config = dict(
    model='image deblurring model',
    dataset='rendered scenes of coloured solids on a plain floor',
    train_examples=48750,
    image_size=32,
    crop_scale_min=0.8,
    horizontal_flip=False,
    translate=0.12,
    task='deblurring',
    loss='l1',
    arch='unet',
    norm='groupnorm',
    hidden_act='leaky_relu',
    weight_standardization=False,
    widths=[64, 64, 128],
    blocks_per_level=2,
    block='basic',
    attention=False,
    upsampling='nearest_conv',
    init='torch_default',
    residual_init='none',
    optimizer='soap',
    beta2=0.95,
    learning_rate=0.0042,
    beta1=0.95,
    shampoo_beta=0.95,
    eps=1e-08,
    precondition_frequency=16,
    max_precond_dim=1024,
    merge_dims=False,
    one_sided=False,
    adamw_lr_other_params=0.0012,
    max_grad_norm=5.0,
    max_steps=9900,
    batch_size=256,
    epochs=52.0,
    lr_schedule='cosine',
    final_lr_fraction=0,
    warmup_steps=290,
    weight_decay=0.03,
    adamw_weight_decay_other_params=0.05,
)
Rows from block 5 of a small image deblurring model, named by matrix and row number. Rows with one number belong to one channel. Each number is 500 + 25 x the weight over its row's rms, rounded and kept within 0 to 999. All counts start at 0. Numbers have three digits each.
After each channel's rows are labels from the 100 images, of 14848, where the channel reaches its highest value: "top examples" is what is common among them. Only what is clearly more common there than usual is listed. The data: rendered scenes of coloured solids on a plain floor. In brackets: how many of the 100.
# convs0: first 3x3 conv (model.mid.1.convs.0.weight, 128x128x3x3, each kernel summed), inputs 64-127
# convs1: second 3x3 conv (model.mid.1.convs.1.weight, 128x128x3x3, transposed, each kernel summed), outputs 64-127

convs0.107:496524508505494520492498504497504480489481519495524504494502529504482511531496495441500478461534469564517504527487477482459506486505497459487523508484492544468568534499478493486519588496475509
convs1.107:522518519474497506467508511503513513535474495511503505544487437484527537536515503516502487530484549504531524458507472532506502479500532536522531483506518469509451489445494522489532439499526511
top examples: spring (91); largest object: spring (31)

convs0.81:489414531516489505513525499539508494515494500441518503493506504457489553499517469505513496538475501510518506494473506484521497493493522504478496439471520479531491500486523522490457508517482516
convs1.81:498541480509481501500481464529516517503506500502464484494513437492512515518494530475523525482514521491483476484512516516489481475453456512512502479537485479479557600496504511473502493534466478
top examples: white object (48); spring (39)

convs0.111:498516489490511507490507534483520486516510484471511508525502502524525488482486477614487470490510516485529540484497519493492510469502519521486501501519462505521472502503495514463474511488484495
convs1.111:459455523490478492502452476485491522521507475505517450464503517535489488543521508483473506544461518514486458572486463497535510491503490464463482476499524511496495516526481468517571497559495512
top examples: dome (38)

convs0.69:520533510468501502505506561486479524522521535465521483476518519486526499481500513514495455522523511503510481508516478467514480495497482490515459554527511492492537483471507502473499478517502503
convs1.69:455473493557481490517462508499501465441485476480536538509486510452519483478484496490491550496511534491505519488493522503586503485495508542499565482495527500492467528489516532501474506522502509
top examples: spring (64)

convs0.66:509524532507501475528485504479480476501516502545492492509491485493522465510475554520457482452514499506523485480496505495526529520490488514522506546529507516490512508487538512510511484522522484
convs1.66:495475519455515519491481499500488542499490483446555547541497535556440533482502538501519510516466502499472490552498487502436493515488502528483506493490494508488503475505500507511543526481481551
top examples: count: one (42)

convs0.87:492519481507500501503494503489493507485487525460493512492411507514500506529511382521475521529496507497500527489501503522494502493519514490484513505503469483471496489482528507522492506472521487
convs1.87:445471530515515546443499484516501537508488460566550521498477508492481501495498539509486487535497488493482530527473489463491513524525494539530546501514505497506524475546504490511510482457520524
top examples: count: one (45)

convs0.104:467532552516512481513509470486503531509546517499484486535463521508532490526445473504535509483496486463502479475482558519458517508495540506486499483506518469478496509443543511533489501462478549
convs1.104:496508483503501486461513545483503504550516488490513471463497467514449544519463484514516443519526481469482521523510459470466495512470478465474529513459535461468494475551515493490513517479545508
top examples: light from behind the scene (51); cube frame (32)

convs0.105:535505471518485477505538521462505504479520472494517462533467497481547500546532497541536535485500529515516499485506488504512469482477480511560491502531475511526500473515511500489565504454495471
convs1.105:433476503506546539497455465538521474510525499510494495466505542528496550503487507489509475526443522529512488532456484476458527516471488483493517489555496490512523526474516486504489532523514526
top examples: spring (58); white object (45)

convs0.123:572507527526487517500504484489501437472468517514483462478478503522483492592467495471481479511487470500497529529530500500511469516512512502473492531478510514482498497582477491469521505461491512
convs1.123:558487490467560530497464520528537483512501465487476493470468532505535467496462545532509512486483522516513557496539521488501514474502498486499477533498427521564511542491563489498484508503516541
top examples: spring (86); largest object: spring (41)

convs0.51:522478528476477511484501518489497485504533488478477488511511520524486533511541506538479518522483509494486487519486515566500502511516462469502515488495515525481555503436546498505470518498507496
convs1.51:511517472509490510482514471495520490482440512480502511551464495488493473550489495449503493538498525527529494482495480477534523499482501530454460512530513467481481495555485517507521490516489481
top examples: light from behind the scene (60); cube frame (46); spring (37)

convs0.12:489535490522520483516494488484484464517498515532493502487507508459555472489509541459496437531505498484485524481485497509489490488510512509506527569465494494488504495508455501486504507518500480
convs1.12:524447509506504546478521527508494552490489509482526527485491517525480485472500520539507510491530500511494516526502505448519515484508467496519478483572515481468559474509526505505522480497525526
top examples: count: one (48)

convs0.1:477482504504439500511479512488478461503500507535509521540526488500487493489482532488481494488453478479487519530489490512499486479501500525524505455459519484480452479484457494467470489573514515
convs1.1:472479486497523481486527521470503501505510492491558555511499498537478554505460518489468536501522540523507478504509487517458532525461508499515451493510524497497522510509506500487503472444485513
top examples: count: one (48)

convs0.13:480515478502502512503503482508487511499488498478495503493416500498517508498491446495499528538496510510534516498492500503521498504500517495480517475505500498490475498502519511522486494462509496
convs1.13:558499474477518486529535545472523474475478548433479508537551502549485493500472517497510510462505475510497503509530523514523508507475515475475502551463518497498489501481495511474513492499510503
top examples: count: one (59)

convs0.79:512488488484515503484481484495518499491502511517497483479492493512541477498470509451502522498508502491528530510516494512484520510519519482480486505489479467530483481504482460496497480489501505
convs1.79:507521526507484530516514525506508488489548462470529512514448487489457502517518470517530447499486480504461462481509480465526479481541489514523506493515485497494501500530530518514491529511524488
top examples: count: one (59)

convs0.56:533523459409644504494498502493487468508512493522513464475482487493470496474502510532504479489490491491483521475462496487522482456472499520509490507495519497505482515478500482492483502508519513
convs1.56:407480501527407485508518509506500485514462525551459479490512506531503519492496487463487504494511477521541491497522537497485508551504521494495490505470514500473512443530501481512479485475486492
top examples: count: one (66)

convs0.58:505512499607459518523525519457505508510556466522538439471500474490495488484507479489536495504481504508465489524513499591480457534444507502488480493517493486513521537496504485487524486543501472
convs1.58:462461475446499493516506481553510503486482519530451488462494460481487507497530487480453451494529482464491487507506493458511497461528533506476529483466538512479485501531490510511496516501489506
top examples: count: one (78)

convs0.45:478502522490487505455512491544498500494517541511535498500542480530449523522481492465490496469553450571498499486526517501522483491459471521473499488489497560509544524450489523520472496511513502
convs1.45:535480482473466527528481491495476464474533470503470479484466492504508465439540503541517516504464485489472529494499496484490586506508476476459522509513512517487497525505497463520472477511471545
top examples: spring (71); white object (47); largest object: spring (39)

convs0.82:507504471509483513483517512475514502540519513469503490503533450479493468521516491533501492461472518459529528458496537501575454513528503559529482490494512502525470491475482502494493506529528497
convs1.82:506537513505509532538526480455498489488468517487506492448471552547515501495511502499502510506514498495498456491473475500494552471472486498480472536511496481486455495495493515505499526539532514
top examples: light from behind the camera (51); spring (49)

convs0.127:518479543495501556477513495520492536499496506435516461506501483460472533501521449507476508537487497552524501505515550464502542483513519446470521460497497510506553495499501497511465474468547532
convs1.127:475548484524504503472506477522512508507476499463487506538505498509491512522529549447489515510530502449436450541490481546532474490467479551516509549547542483488448472496525506490499501527514494
top examples: cube frame (34)

convs0.61:516523518576499517487551481514514507513512479517569418496475482492493499463493503491507500512502507507460498515497511553495495559494484527512506528504518512500521502514497483514497501503531488
convs1.61:400502513479437493491484529475491507494499517514469517491509520485492527497516470480490478510502455495511468498477492438470476472490537495508477463516483475498456477520488554476511506466468468
top examples: count: one (49)

convs0.31:495484512498461542466543503489499516509489500439496485502476472523496535508498526460476501511486493505488474490530490454553513538481509487522491474499513461536486494522511504476496499501487522
convs1.31:529494521470554511458522478531456433502495518508541503487512508493540471458518500514506502505508495510490507513493534544521512512487511540494521528456481474496487439448521475483497463498470501
top examples: count: one (87)

convs0.99:540519497490634536503537510489503473483462488519489466470458474499512511448489506518483507492487518487503525511493511437492484477492489480489496489474547519449475501473499502492493524491501488
convs1.99:459500499504458504457510506488487553501485541506507544530518483442474483524500496454481459516491496518523485500483520511486467505500487494490458503468558499496505477528506539517490504477506459
top examples: count: one (58)

convs0.27:473595496486493467496539500488494495518503483483522495531430527515542509497478547515496494479475507474522513476510523481513501493509484478496482550529494501501495471518505481470521495481524501
convs1.27:510477497471513497520534449488494484472502516512497485489551507475497492464486514479476501496534508501444512512520477515506468509483507497475499518475525539463482500465496524503476488523473511
top examples: spring (58); white object (45)

convs0.17:501557516515514494490521489465506501507492487518477525467497529509489519521525505502475483478476473529532494501478502511499481519492483528566485512516556494508532511497507521541503543486491514
convs1.17:514460493518502484494441539507503505522485479493506471498512507493434520503458490489498498506507524523505467505533484489465464444515549489479525521507508518469466493501514508469474504514540481
top examples: spring (84); white object (54); largest object: spring (34)

convs0.76:457474485524506490532543455511505497504523529515491497511517482555528511506472513539481514516478475514498480474489478473537501494496530519460513491497532492498461486496497511491457471499535462
convs1.76:478488489466477492453484546500459515522499495525513483495480548524484554514518518476494460512461516513536492551490465509476475557526484496497495510511515479494557490509504454493535507507479523
top examples: dome (52); sphere (34); largest object: dome (31); largest object: sphere (25)

convs0.109:538574483499505483465481526493480508495518508534484494493456474528526490487520534474552492469500471511490472557518522491534537513538494520464490520532506492519469495487435522485499473510498505
convs1.109:485467519503475536474521434498511531501489505517489530486447516474492493460485474503457528540502494525525477460507500475457444500499464573537474508471524506479510486520472534519505524530490514
top examples: count: five (44)

convs0.73:446498512524511469489506516501500483481479506508513518500485497513498512521499471550567491486489506528494506479509518510476527485505515492525549497480520517511474484502464510497512508513538466
convs1.73:520509537480499520445484459503486531531514445522473483483477526488535524512494508494473519542465503485501497517480471533473503502508507521492439471480498495506510526501535487486532506455493482
top examples: count: one (48)